config.toml
arch = "mlp_mixer"
model = "image classifier"
dataset = "drawn human figures in many poses"
train_examples = 195000
image_size = 64
crop_scale_min = 0.8
horizontal_flip = true
translate = 0.12
cutout = 0.4
targets = ["top", "trousers"]
num_classes = [12, 12]
norm = "layernorm"
norm_position = "pre"
hidden_act = "gelu"
mlp_ratio = 4
parallel_block = false
inner_norm = false
patch_size = [8, 8]
conv_stem = true
layers = 8
width = 384
mixing = "cutmix"
loss = "cross_entropy"
init = "kaiming_normal"
residual_init = "zero_last"
optimizer = "muon"
muon_scale = "original"
learning_rate = 0.0098
momentum = 0.9
nesterov = true
orthogonalizer = "polar_express"
adamw_lr_other_params = 0.0014
sam_rho = 0.1
max_steps = 12400
batch_size = 128
epochs = 8.1
lr_schedule = "linear"
final_lr_fraction = 0.01
warmup_steps = 1240
weight_decay = 0.0
adamw_weight_decay_other_params = 0
Rows from block 3 of a small image classifier, named by matrix and row number. Rows with one number belong to one neuron. Each number is 128 + 24 x the weight over its row's rms, rounded and kept within 0 to 255. All counts start at 0. Numbers have three digits each.
Before each neuron's rows are labels from the 100 images, of 14976, where the neuron reaches its highest value: "colour at peak" is the nearest of a few named colours to the mean colour under the peak. Only what is clearly more common there than usual is listed. The data: drawn human figures in many poses. In brackets: how many of the 100, against the usual share in percent.
# fc1: MLP up (model.blocks.3.mlp.fc1.weight, 1536x384), inputs 128-255
# fc2: MLP down (model.blocks.3.mlp.fc2.weight, 384x1536, transposed), outputs 128-255

colour at peak: grey (71 vs 37.7)
fc1.11:097167141112125094076103141129119136118125177106127085145124147090116146150116139143094158132125139089158154129145145165125160116149105127119112128126118140125131132075128134111109136139123107114143138127130157124094192089140091132097111174140168149141107127110150181117099099146135109150102154173109080120139133136110147153152142171107123156097134121138108090112132102143133117108136
fc2.11:119155133122133172147146091110083136136135132128110176145108146122141131128098150143113133130089116133124157110134150104121164126194143123096173170084176154122113097132053136116122122125108097081113185080140113144112137135110101090122147140112086157142115128142091122112144112104135092144112080151115145143146112077101169112077120148125104096134133121124124122132096138135133140141133

colour at peak: grey (62 vs 37.7)
fc1.337:118129141125122100106112142160110098131119153118124112167115126170135104108117106123156145131044098121128082126137136129135176131135121136143124114114127144129135127100155117115102109106142096151118146141124122137121166104160098135122109122113164157130103100132157133138180163159130132144182148199081133125134129078115139099107117095150135062107148135139152128115163185146121112107111
fc2.337:133175093084148166140129144126133143102126158161132156133181093101139104129104135101101097103109152115158152077151152113140125137117140176129128128119156097122106116134094087110167129116140145143133152138103179070133148108090114159144149157117078124131185137123136079124132124126144151116110145155150126113160157169120140117132137184134118142124103124157121123148136108125130087125129

colour at peak: green (29 vs 4.1)
fc1.204:096113100087119142162112119112114102147162098115128130115118151087094120140133146113109150097105142093127168170125191130117118109155132109132121157166104116140153104120198128128170143106157145139165099112132117145149126142103089120126162124104123187150143124093120100139107118098134161069165133143133141134108104158097139107106156116113137116090111103089097145163136146094158100095109
fc2.204:145108170152134154121170098145095093105118140136137124133140163143142159140139092151110137174091140098149106139151109098124125146098147129133150136083110134100137126143178156088140151135112165123121132132126096150074121165128141148098142118157147065097138109130137115086097115110157123153128125089145117122116116119107122115091146162158145087152085144152136134149139124167149118160127

colour at peak: black (36 vs 9.4)
fc1.6:122156106143136125167101143085126110117185122161148150126117156162122167073144139125138105156151112116097121138095148142128122153112111137106110100125132111156157142113111147168108119100159148111135132137173097156192167080133170126121183104153125135193147118115097132142141092102113149094132162136104105127149163121125116133097130128137123103129127124107101147109114143146145144177135
fc2.6:136125183137166123061138099158171162173123155132134120120124090090123104138128137118073111086106145145132142147145108126102136130142107103135127112131114140115151101123107093097146150134123099121115157121079161118073116092152099128135092092143088129083114117116154184140130141143112134119161137132172160138085116102125133102140149138139126137158078133140136087139140092129109101120147

colour at peak: pink (29 vs 11.7)
fc1.211:129174115128161119109105136143144126129111145135100137138130110105158093126165114141110140144125105126158122116128106150130117136114128158118101167157086124109153194108119127173153159143147142117145107163103122147137125119122103108098131131137118136097149136096113128105120098145113121137112114098145111132158142140117166147102142090101143146141119115130142086113154219137134127128095
fc2.211:085088139151182121101106119136125120122174108106143102100095143122099156170107160119123107130128126154129117142121102078153128106135167136133142113102163141152154112128123121195143084132099142196176106150110145117145083126118101127128092090108128147141115086156114129125109119133105138114134134134137126133123113141144161126130069109148091132141094133162146152193119143117076139139160

colour at peak: brown (56 vs 25.9)
fc1.656:125159116105101135120082139133189218070134154121131123082151073131181125119075124127119131073102129149143083115124099109110111123152151153107134152140152087153148120123168155102127129109106149107103124161134115126114105116124127159130111123156125103122106146110121151175124110089115146131157116098118121097110129146127152126119139116126125110147126173117097152133126142129071100110178
fc2.656:116127141124110137134155146129129101146101105130149175188139126149108139112110142180158097193111174115153142148119079145168112122111115118155126113112155164129165190140123117143082086125090074123114153087139133150105120142130152165143113111142118121191148127163135119059105093194115108108128115130141124142162144121148127138120133158094134127147121115119125074166147124102160123132104

colour at peak: brown (56 vs 25.9)
fc1.368:113131119113061108101122120087126148108120116120092127104175148124124112143149130187076114137148131131149110134109121122120119105102106102103117104067110103094145128141104118123133074126091166121118185117112164126167127137142135135148104125138110131115136116159116079126113186146132156147113137087151109125101165120127111146123121135135138096127131125115139134116147104085131125087139
fc2.368:140121157161110127094151117120130118174129117137153143103096149143113153113074123122142156128123113138108108155152145129104109174090127116137108145190141176112132146144154158127162125124165099098099143113115097137093122142120121128145148111113149121078105069130102123155105079136124103139122151135127125143165095145106154140124128123111129178117158143134147105130095131143111115158171

colour at peak: brown (58 vs 25.9)
fc1.764:169120104092087113132116086125200134122138105108122155156139118102101106155103169137124163095189136155109155134103154125125117132134140119144118150121133111095142145141130117092132113108082174085154106107169149170104093115087116107133151116145119161138132116133112137119080126135133140147138136124114092137098122175127117169085132145138116160125151143123136102111152112097139126136150
fc2.764:179138132112144098111151133110118112117127124133124104097115114119145182154141146144155121145159104138084122118124060155145177119152134154179156195107153150156074133153095175122150089173142149105088115118119125136080134112169123098112137124142096150127096111131117088127119171074107158107103123109133129128098125152111144097161122108099149084094116090101121120115103138129135172160162

colour at peak: brown (57 vs 25.9)
fc1.261:168151137114167132064123158144144106176110172142158105141133087145139127149140095149140174117127151131149078113086148180135150166148153097152146142125135135104088135143097167168113105104146214137126108142115097109139151120192146113137133126156111187117132184106122125119110141108098145098160108130142129102115109141118144122138084120138127116122149141121109155113158158091158084129086
fc2.261:143105150111140103151113086105160186129131131147111133080132135108144096158142112149114117128148138175141147155162111133109102115139102135097129161075098130161127140084115096123149101136129132135139135094159141122106102131134136164117144120136133092140108111153166132130168138100109110127130122119165175119117122126175155130136136130117133165133109146153145116147114124146135119146137

colour at peak: grey (65 vs 37.7)
fc1.767:140120090125114122149142122119105146095173103110143158139109137147104112120153139166124100065126124184148126120110108114062126152140139124129116114154140123130135159117086144148158148119084125097125114113149127140125126109122131076157130170132130125066092124068105104118096174118129158129132158093119125121074118119109098170141141113160144116131137104154127153160125187111109164131120
fc2.767:138148126132124143155105153119119132164134160112140118113118107098110107162120126110111145136141120159100139106104097133167136134136100140113146111116129119126120110132153147126125127135131123118150214179129116111103100123143125102119125097109143101150173164132144107107126173121121073099153081150108103127125150118105106177133110084094130148147067139138155134124111151148107102185101

colour at peak: blue (32 vs 0.8)
fc1.441:161127139145104135128143152115146200126097109134122119139116130170103117121132139136115099109140158145128068116131112149105174148120133088168126165124149132154107120119144112101134092124113092139166088178133164098071101157145146138170103141142147066138119170143153109117137082168110113121108144134131126169148151115117137093161127132138102156118139135123136121067111142108120104122095
fc2.441:125107116158172156113159156130135071118122176135124110153136089114146137140154134117140103113119087128145133108113102114158118147078128150102133099123101149153101154107082143103077134120151092121109087095079150112152142147101113151136130123117130150122192102135100134126163132100134146140184102140160172123146137161113105132147119117085099146113153114150095164125166129143129131109156

colour at peak: grey (64 vs 37.7)
fc1.445:135129154116116124105132202107145121113081092102169133115132148131139125128147173101150082077126127159101193133118158140140139154155101127124133183135092110093175150151136071109135135103132117150090104129170130148141138096094136117114118188188103115109136132123108176139153155135108114152129157156096103119131108172091130111124157097118113130146123099094127181146139135166156135151132
fc2.445:109123115097144122176103116100156120121130158166089188139119107144148140149143102125143124158144121099157103111163104123102171160107159171133131138102126111152103099174111167112145149149120126122129124134113140134153136160116146135143138160122158169146108105107134129093062140088154115124127099096121138134094111161136133107133119129134144164109083183146097101073104123131117129133098

colour at peak: grey (64 vs 37.7)
fc1.180:167123109118124091138149119160163121116108120081134128126121150173115094145124130127119108094106129124109149116163116112118156105104113109145133134194160157150134129149164125163117090119153125135107137101146162146175147092078096131111117131152152110124068101141120115108105179162136131101146140116124136127118115113111106140127116130103126133153147087147118140096121157177132134123119
fc2.180:137143158122078160124142127102075085121127153114151159092126123105131119112130126166150150157148128109143114132114127134158107148169141171115145171119119158126087135187168146121119155132122173104129135100121088096168175127134160145140172114130114097122119119102128120137119184201130114106116116116126098102108105119138127152111164158156124140144112123147110110133100099103084157098123

colour at peak: brown (60 vs 25.9)
fc1.567:183135109142131184142129107145114150117114123103122092102138107117129120098109139100135162150123136121097107134176092155097186167163129118118112146096166129137113114127135155139131109167158140129115115067107086092109129110172117051153089148116138129129108126068122127121096143141143125146081101110131109172092114130144108128146146166101087162073134111114088100146169142118144156135107
fc2.567:117119108110117131148142137103108140134133106135100152143150130142132141110120116122152151098178097145124147126111135095141057160150127157113097138087106101140143148112096098124129157115132180091144118142150169155123153142130123134088129140145113136136095136156138111113167116113088143137134120107129129100187144130123157122145115146123166135138141144120104187096129128094151133100110

colour at peak: green (27 vs 4.1)
fc1.541:142089124159080079107128128145090126112140127107167124111131114114145096129101136158113132107084094120110163145174147114152086111123163117114133126123160096096143160121115146065161144121130136097135133085121146138114125104124130112088116178094206126103167143096145134142139129071143109109152163133137107153135117130142120130121158130178134107091098108114159084101145148134129147138110
fc2.541:111199114140125152125111163124133118138113092151134131122094127123121154157164112140148109172142128123131093142093095098084142154112122084132155104092120147175133133160151125125099123149111143073160133161159143130136124084094106120146173113120141146139128118164127116118116158168095136152129129106147107134136109121122122105117098143106156154184158168115116154140132130135144087132144

colour at peak: grey (64 vs 37.7)
fc1.519:110139140093158122106110132122115142136129110134160145179161117120162142133071178129111135107154118154099143128190164124146154152110112130123114125097120095183120097065130145122135146099139148118140124151164111109115150115146095119150118166139137170103100122090139153159205085144118091119132137164096135135136119170165167081115104142121130130168195153142111133116109145146140085108110
fc2.519:118165163116117123117148116112172107119143117105130107155118156116148123133149122117160095100078102124142103119107111073114123110150146100108144113151143130083106100136118106107112114168124087119129154114153123153157149121131114100085132117137123165129190129167152091117096120139176146177156103135113116154111175135123100134138164116107147120087070101147118112155102115088097157062132

colour at peak: black (26 vs 9.4)
fc1.110:163135100149091140094084155160119129150122166179116134162108147124085130184137122138112146146136150140117151134142097135127133154121133141106119140129099151093089129119094116158120118065136130138111112151124086123119109135140119113127129163153113165175128140110132141126144129098073125114119134130119150133123122140101167116150108118091113161134088116105132153162138066116113152123089
fc2.110:095107145125167124157154146096140141117125078090129097098159116141119088131142156112122136082111122118096117160139172171148123162140124138159131122123154079173146124128127112133133111179131160161170090119136120143148086145102134127134133097153114145116128106157120109142122119121148132103140140146165110127122137100102113122112132150138173141096174089173178086121126181121110084100140

colour at peak: grey (65 vs 37.7)
fc1.223:130110115121114113121137121068142076145151143149143164163091152104102114147143141098090114142107154129081142151186141100093109124138111130109131136157113092110101125133101130119108160152124111150153113107099082146090151092184157155181156113171114103125158136130143150166107141113118119123117121187127125120095113154093122150097119135107074095108145126149140094094140128147116138124088
fc2.223:105149131160108128125143120173099147121109161181146107150156101189166154098129092102124124108103111169159134144146137134125146140127098133114109123112148081112147143118129155104151159138136140116116172131129175109129138097108110084117144124121130156152102140134122107113163115128138119150120110114098096115111127107150124128185127157104144142089131113142108157148152107113109087153164

colour at peak: brown (54 vs 25.9)
fc1.601:125156137141141186097109123160101103096113142139135127113108167103141130118173137149112146122079119108123144151146116058128150126129095124153122142100120132131129121121134118135131114090081145111110099128140172086146176085113129109134146184136135174072102157148154149141127129159108158153102155079163134120149144124124135101146183102151116163176186111132159138134164109132109124145110
fc2.601:123135145066097118157135100101149135185138106085086156143145130111086106149095124129099132144147127154161150123115134165107160129130145158155115099160129124093140151122127137129137094107114100154105175117120085160137166145129105137106140116158122082155139125115126148156142158115099100127116088161164107128170114103152145147133137118086151080091087119114100144138104141108134115131138

colour at peak: pink (28 vs 11.7)
fc1.212:133137130093148136173111116085145131125144119128153141143105123144072164154112086111114144147143137107123134095109103102114142142123103096136082152124163153124134123132161127124138161201126118143125145112157113139120107123128153083169118129141121154163104142137152125111170116118111112153161126137098078133136130144128140096121152131148091091100129106080090160112102217154111134154112
fc2.212:082165131141145136124112154142096127102184133153130136100107105112131090095124144159122136100131103130121129081132106150176127133107140138111166136140119176114117157147087138132135133090136112117112157137109126124149153157128097142099117192144112114183116133123179070110118149139081119090118130147149137114147156144131139123182149100108151143116115139076120133165148089103132137146144

colour at peak: purple (27 vs 2.9)
fc1.373:145113112140141103102159099144153117136095143139176152130160164120189134100147090101134137164135116123111076089126170107107104134131140077112089120161121108141130125135113131138142141119156143134157165090130108097136132112156139124111163105115149108133113092162188113145084144151147101113098140147148088142159150140106136152237168106124125138165131124145149142115093140147117134114155
fc2.373:106108132156126115146108136115112134124131132123142176130111136100130098129129130132094105097135156152139110147153133095164122162179129134138136105099158132093175112161126113122167089126135101114130139132122134126153141116125173097128139125158132136065096129097133175123154110140126138080156098102158136149150090126117082100108149136073118114111176144114110110148109088119134119144142

colour at peak: grey (67 vs 37.7)
fc1.310:127106080105104098160121137144096127089129107187086155123138127099119132132123112138159116107134102150110132163122101133116094141126124132149135149129115112165132147135098138137122102165123116131103149139088115136197122144140097176078146125087163163125173160102122102132099147111167072135160113159122127099133114153134126083126150113099108137162122108148081164120108179168098136121164
fc2.310:145129102106111118088105114133131159134131118132133115143156119176134118143137139156156112131148128175108133142156143137163120141140156143126143104153067135146117119161160084115112168114164120134119091133171092145134104103106153139160143130102089156149064132109119148116116132098152180110063135127132122117116132144155083138117105157135099150119143166133143097148126127116152169142065

colour at peak: green (29 vs 4.1)
fc1.347:110121134138107100156078158180125096082099130148130112127138090131100148162107177143086138143143089128113139156131116130120111130137136127134121119147126098140124149087092130083125147143149138098126138069106140116111131110125134142123122159110149131115143103124166122108076153178138103138130147148195097105133098129121120139112182122118151163129069143078168141115114134141178147112111
fc2.347:127138151148131146133107139140111111161132122101121115182089155111112072097132116133118147090098146090074135090102100129118073132138141133151115114128128077113121147136165169148131133190125102109149122192134086124163160112118163104107164130163111115129132139124156164119174122118127114097101147081161138134161141157142104123150123153108086178097146144149116132142111100103167124117113